config.yaml
model: "segmentation model"
dataset: "drawings of small networks of dots and links"
train_examples: 97500
image_size: 48
crop_scale_min: 0.8
horizontal_flip: true
translate: 0.06
rotation_deg: 10
num_classes: 3
arch: "unet"
norm: "batchnorm"
activation: "silu"
pixel_unshuffle: 2
widths: [96, 192, 192]
blocks_per_level: 3
block: "bottleneck"
attention: false
upsampling: "nearest_conv"
init: "torch_default"
residual_init: "none"
optimizer: "muon"
muon_scale: "original"
lr: 0.024
momentum: 0.85
nesterov: true
orthogonalizer: "polar_express"
adamw_lr_other_params: 0.00098
gradient_noise: 0.1
steps: 7900
batch_size: 128
epochs: 10.4
lr_schedule: "linear"
final_lr_fraction: 0
warmup_steps: 150
weight_decay: 0.06
adamw_weight_decay_other_params: 0.05
Rows from block 10 of a small segmentation model, named by matrix and row number. Rows with one number belong to one channel. Each number is 128 + 32 x the weight over its row's rms, rounded and kept within 0 to 255. All counts start at 0. Numbers have three digits each.
After each channel's rows are labels from the 100 images, of 14976, where the channel reaches its highest value: "top examples" is what is common among them. Only what is clearly more common there than usual is listed. The data: drawings of small networks of dots and links.
# convs1: 3x3 conv (model.decb.0.2.convs.1.weight, 96x96x3x3, each kernel summed), inputs 0-95
# convs2: expand pointwise conv (model.decb.0.2.convs.2.weight, 192x96x1x1, transposed), outputs 0-63

convs1.74:161146101081148096072097139101092150139175114137089125114087130146108095113092107124143104113137100138107150150097112090085098123106162103112125124114080138144119147197043126154051133179098136114147166155188094154115134098141095179076120126141075142124079178144158157045121164136109064108
convs2.74:120101165094172111078144108137092142114126149098141108158102188145166149178147154164146166165138141102115080084084100107154160170112132164133137177121125142168181165118115130143078040118188204
top examples: grey dots

convs1.47:091107129173102115122133115104061112109138079063128119164090116172097114172122203096132168083106129182152071125105043093142118085090104119104163130155118076118095133100078171145059134139069167151146082138089114140084129111105172106119082097144123075163094117113144120122153137113136140117
convs2.47:132168076085042164146153167117093124147112170182153123150103145139112108114132122123162119080111143101168169054151136099119187051115178200102132132134132142136178185146149093144107141167086173
top examples: laid out on a circle; loop; chain

convs1.44:130119088076117081118121115107104142142144107062117120157133121101117133144012117184099160168161122102132138159157062093153124128102112088113142179124120143067148144147086148106065129177104113150124100140130094107156174139187119144075187090128128094180150145099112134106109083152126085190
convs2.44:094105155129104182117104130128107154160144113078143108110108130080042091078059101150123139129097149086147182133121132101075146130090084108123118162182126109183173117101134109144131159090172081
top examples: five dots

convs1.80:158077125101098099146139090155098168141148102123126150135159130111105130144116140139148098088137173196073117130104113144205135089159110129033135135145145139176143101126066087168120102094137107163151127161062082143132167094121140173119104128137083103152115134163212111097091207109128142164
convs2.80:140103125150083057155139126114131183144129103055133129160129149180082083099112139131148059105132166097173169073083107089145144084122118183144082134093106131134088135108101104102115131148116160
top examples: laid out on a circle; chain; loop

convs1.46:105084133064097117126119114131128145135138130170108099082117226095113100110155133177090053098057129134169135121160149084108140064131110112176153140134123167110100126142104140099123082176146166179100143164092128152118124088061097097152106172104152116125095071099121122148073074106128147152
convs2.46:109116134141146094098122187127140168104109170089150082105146138080096128112109157171097141168136183168131160201148098160183117132124163148064125125114108171124179123096122160084140125175104140
top examples: white dots

convs1.70:198085161092105116154116075124173147125138123143152150095145156129098075099104100153130077121106108079117095120146095081153094098154093115108122144091083105105144132140107095148116120119169145105109136046118166181095136058089116146099082160139048155095075152158114159130051177135154131149
convs2.70:103167161100111162122152099120091151100082107110153160123113082132138165127162170111133163163117136133104125144139116114163111109124147104162145135105068120143149108131113146186116182088111111
top examples: loop; chain

convs1.71:157098139075151102089110105141143048116131108145129092159093100144118159113122130113089092103132093079150135128067149113148102167071096127132173126079077123114076153190160108129150168082118077146106073102073114143115134162202100100085088110095126154134130103174099118167165077172101160136
convs2.71:109162088151115178159149114094092166162115119172121140174116150079134156125108065103172112153122156095129144113090151104121132149125106061174114170117148136094118127144079094125127157156101108
top examples: grey dots

convs1.36:100082138166127104098119155095186183113102153123101104132158086148119160140152088129161146127123096117092108178157190163140133131187120131119161099150148090172129171020121134125149141164138196097128124110130174146136144139067138056117112138205105173113141106126092110152178104122185122121
convs2.36:164111147169073180142164132117161127167148113127105138127119118087161074123022164151198119118158121136103133112180131099196030111111172110123120105122125113189091138197099129141138164115141130
top examples: five dots

convs1.14:162098123154144133129141099082141083134124056127067163127124120122107110102070143121130094084127134134090160091074143142099125095144029115147088190128089076134097102116100137107064064183109135109092091145113156115087138079106152122091083155128122101138113108153182134161088110096069097124
convs2.14:116159114090186152111119167129136159104170168151131191075170132119155147106167121104168122121133156109122113129163100179114077141080130102110091186078110062089082147041144160118109189091186074
top examples: grey dots

convs1.73:122087082141158097155075093095154160111141165182126140156134096166190148216184128052151103123161107130099082126161146121152098120168132130157115184148113128115076152113125151078177157106166155121139117165138156106082118126133135087149159188120129163095123112139157120101147067159147075070
convs2.73:099143140079181090080114125098194145161186082126106120124110150045185112145120173118146138086174131138074142085129109127121130134080108119101143138168159120144057133082122146106064101172116145
top examples: five dots; chain

convs1.93:113105165125138134135142092162119086111074153128159087176102083117127123090145188098179122136090127179119065141073119111064056114083104108138094094158162151121103130062122154157097116111146065124131136068127135137049105137103066143086099109161090111134114134118122090064111151144148128097
convs2.93:162090144178158201137107165083130197127165164124130214102109135055099158121114029151116136098166160076116139128099084140151118130115193117134107089116154142156089096155135112094146140178113145
top examples: grey dots

convs1.35:132156156125160161137142175121170211108134162130149086132134074133131130127172133078150051097148146153113068198151113117091114160150181119126134123152145104175129103121182124128126185111142159115054073219161137113118167136116172124110157135085130159143060161111160166144118143127124120106
convs2.35:201131154148176147149064114133064122114162104133144116178132129068119155208102089097127136144133167118123131108115126114136178121096098116161194127171156150112119117139161148109142081134121127
top examples: five dots

convs1.3:165143161129179120145150139161110110088141154184173142132127085165152172127171133109123109102169127134145121156179155124147165121155100149148077069170158150128090042131106120124175169152114141119145106178157102091149107101155113129111134226133056173160155102129057099169161096158146119117
convs2.3:163158073146091135151142182115097105133146136130148134087129133125117118157122126128126128116143129120132162166135112184120153129157077135111109107200071140158141107097121169082105212124090111
top examples: black dots

convs1.64:117131146192100118200134086114131107117112130109139126162135116137112115124141146127100150167169147157161148167118159140187146118114146118200124121216179143137119104158126161082145106109113129082087157209195158110161126202171119159067187133143127156145172131175147087117086144137173125124
convs2.64:152165108059109154098162083141119112042086151113077150140132169162068155156117082139138093167158113145160124136137147116139181162142113067111105120150059173165133147083148152091139082110131129
top examples: black dots

convs1.23:112106224104175139168127108163136132135119152114131179138148115133112125131132112117117117137203133181132072110095112112144181181136126160172129150161171105189112159108163186155164149104116105108127125172099169173138114180112171078122172131113107161163122174134133111224116135164100161077
convs2.23:157116147134054135109102154114152109141116163114148159122086182204180134157136123082083156132148159199141138122093185150131128157143105125129133118157123174191146173124163104127186153168077165
top examples: black dots

convs1.54:172170212095162165147149132110080142060159068172165163139157164146133110120121110102165163114169080077140144130142170162159155152131109149173115110138123069111138113102066145099171125042119118079111129136157137113160141158087106139111123116108116177137164204134121074154119125141099159116
convs2.54:135142091119159091107154098127091165187177141095162176145182174197172109101064159121132128161133152082155164153127147141120133104073079140124101137130161148133134148135190117107168110139095111
top examples: black dots

convs1.55:089113101141169109143121111090109082096078126107086119140136104146094147177137121078159143121115037123095107112122084155134086130109119149172110086112115081091066133105097081084109142160060091089110142118094173090132101164183113111107087112051125084089105126130166100069134163113112130170
convs2.55:106132103134132140071114138166149111117138137109185185119068118183154119102129079074178138200123166091086118104134145140118158153163149118139094109178084115145133155121106062124140094139218086
top examples: grey dots; square dots

convs1.59:172118048120115128066101178191119114158100119088091113101168185121131124137109143179135120196106113108173117158112061116108159161090115126096154147144126151079105166101122126121078096092101180129148089082101084125089172078144120082139164137151094117152112095163208112093143123145137127144
convs2.59:115130097128123157105133142149095154090099102165075121134060139152127135148193157127105142131081094153177142142140105104149149141112090078079097096160149138145120076173065190151116160107087070
top examples: laid out on a circle

convs1.12:166108136118154149063090105128158167131105147145099210162118144115120193139133095142145135197128159114122145166116215126124096165146134118199109118146139170163111167115098139164128175149111106108127143131177155105119193110122174076127180130192140143142146131195088057145116103094125112109
convs2.12:080169095164117122158154089150122170108177171113111120148144103054096130079116066141160090153137177143117185157137138192101129172196139170149148177151092120120205115179170132126174078193095107
top examples: black dots

convs1.65:135134110164194130210087115136195154117156140125117167124169079177166093111126129090157143145087122131153073107185142153108164132148153163089092125158093117151094118117146150105180146232142174115113116095124137088109128106152123085145134126126142151120098146128178030139141084142154115096
convs2.65:106095163137134143194084064112158133116170064155146117084108153097143147151160093197104132104127190104104164148147133154131128129129092060099036153132060070121146125107157155107129094174184191
top examples: chain; loop; black dots

convs1.13:141150169185139168139069087131134157137144121071116145109124145167139145127167136124150133162109114073104173145140104094140140142066170222116085174109166142175117184102197114106116138177144122137086165106091094143124167131068136176141177122180174083122165160146098124109140146140163105162
convs2.13:171126194140053099170116123050043133114104071121120141115146102124111087119190195102221141151086181172122123151147133087185097167135179131171095123055150155111125094118099165151160088163165168
top examples: chain

convs1.67:140189176139141142125135128145168112157150129120164120075123133144087136136056153145150117076121138136171126119132117116143059093142069099106063116157101139143156105167112160176119092129117098120191127137066092167127137155101097109122119210088069084141137100094206113179116150092106079142
convs2.67:107099156116110160164094117118160164123151147107127156154145156160131122049141171186097142124139133154089127131104218160141193181213132158166161110220085161182136189125142168084129076158183149
top examples: laid out on a circle

convs1.18:073168110113121146085127134118152139136134097166101126103133150167148151132059153087118045090141142109117115216131079159131098155120067134102144165131128116157171156174137109089134143144102119086165235117115127165123137086166151140086113164088155119157139159142176190140116132144090164166
convs2.18:096117099075113153175064128086178134125114127108148138123156133170055123106149116113141067133135088143074107153083177098099146112133139151108152094126080152100122161106177072129121101197110148
top examples: laid out on a circle

convs1.7:089128163094156145103170181089092104103140106150135087152092164095151103072136102170109103061095099124096110126150151093075104085103172115131117141072111130118148061067147067120106087084093153121157096182112132156114140150177150148140097106119099120175056118123060151126142152144113177136
convs2.7:127137174171105161152102163161093102163118156148106124088114126141099096141154118139166126112125132122112176156165097134079142097122127154098159071155117125165132124102199145148161073071168102
top examples: yellow dots

convs1.15:171147128183163141138127083130106116163166167158169178192200122130141142172103159111123137141129098158169112148114173142167151062119152137132144109160166119200111123119096125101154164179094187113113109173178149081127164111068154112130146154135106158113163117164105112157136160154156211170
convs2.15:100147129164086129071089107080142119177113138111133143118154159114107159121135155111096137126141171104189160104191166162070199136027140146073182143111129128107181105101141149130105149128105071
top examples: five dots

convs1.43:144147137165143157179144086115138113129150093134178126140149144041132099127127174144060092099139059180088143060053083150138111038088132099113112084151128153086118122097134145127100143068138074126084133129131141106107113143165133106165125120085137137160120170133163141127141135055106141146
convs2.43:102140097116165151112126122101088082147145154162165103161146131121191114151138114089062146137085148122144156139103135136073106163160037075169176177111155140144162112101118113123100182109129161
top examples: laid out on a circle; grey dots

convs1.32:123133130137148164180077134110091119114131148119112176191157091119159116147154100089114182126212152090169107184104190137068162161159183107163089109170129117127166125114078114120168052119166127126105072160128151117138091114149150085156101171139160114138149175137091113184134078118120108130
convs2.32:036192099145122133151113155109097172174174112169142210120097177154147144123150081103156163114120153148144111114145167185090126155086105101101176102121103092118071187158132089191095118067153149
top examples: black dots; loop

convs1.91:092068112151149153086137143132166099132097076189095114110112069133083099101086207134127163113155112126127169092118173114123083152191129077147104073077114092129115145139148104149115175147138102117097124050152100100117083091157091086100111140144098098133060156123069106122160149110127144104
convs2.91:151090074119099129147127097173154093143069085132106149105101097150114157144132182138115146076127168082134156126115110132157122190120166176067114153063116127150144137197179120161120094093137083
top examples: square dots; grey dots

convs1.48:058078163089166169177084175137178151137159142150122133128113095117167201125073123139106185162125117156144151120095117111169130141152129180117092125086138135155093152151136176105094173141144104082153077084081186158103157149181138127133141107135138151121155195144108101159135078165186101138
convs2.48:059092139196148135092140130177143145140098133085109121189135125107082105107144146136106120133164084127107144121154144118148110106103115143163101247090127147143118117127097158119094133113140150
top examples: black dots

convs1.19:121209115160124115106067156091127181149171146156070088165104122129154155142111128095137159135155146108125125124188145208077106104115096149106092088138132137161121164115127124149110070125138165088079083149124140175146156168132144102105172109131134114137083071203102071076118123133171093092
convs2.19:125181177087121089124096139113147121123117112154155109140108155109079121170156139112064167146109110095102185168090149109131128191141158142110142119150165112129138117128126173134110120157133127
top examples: five dots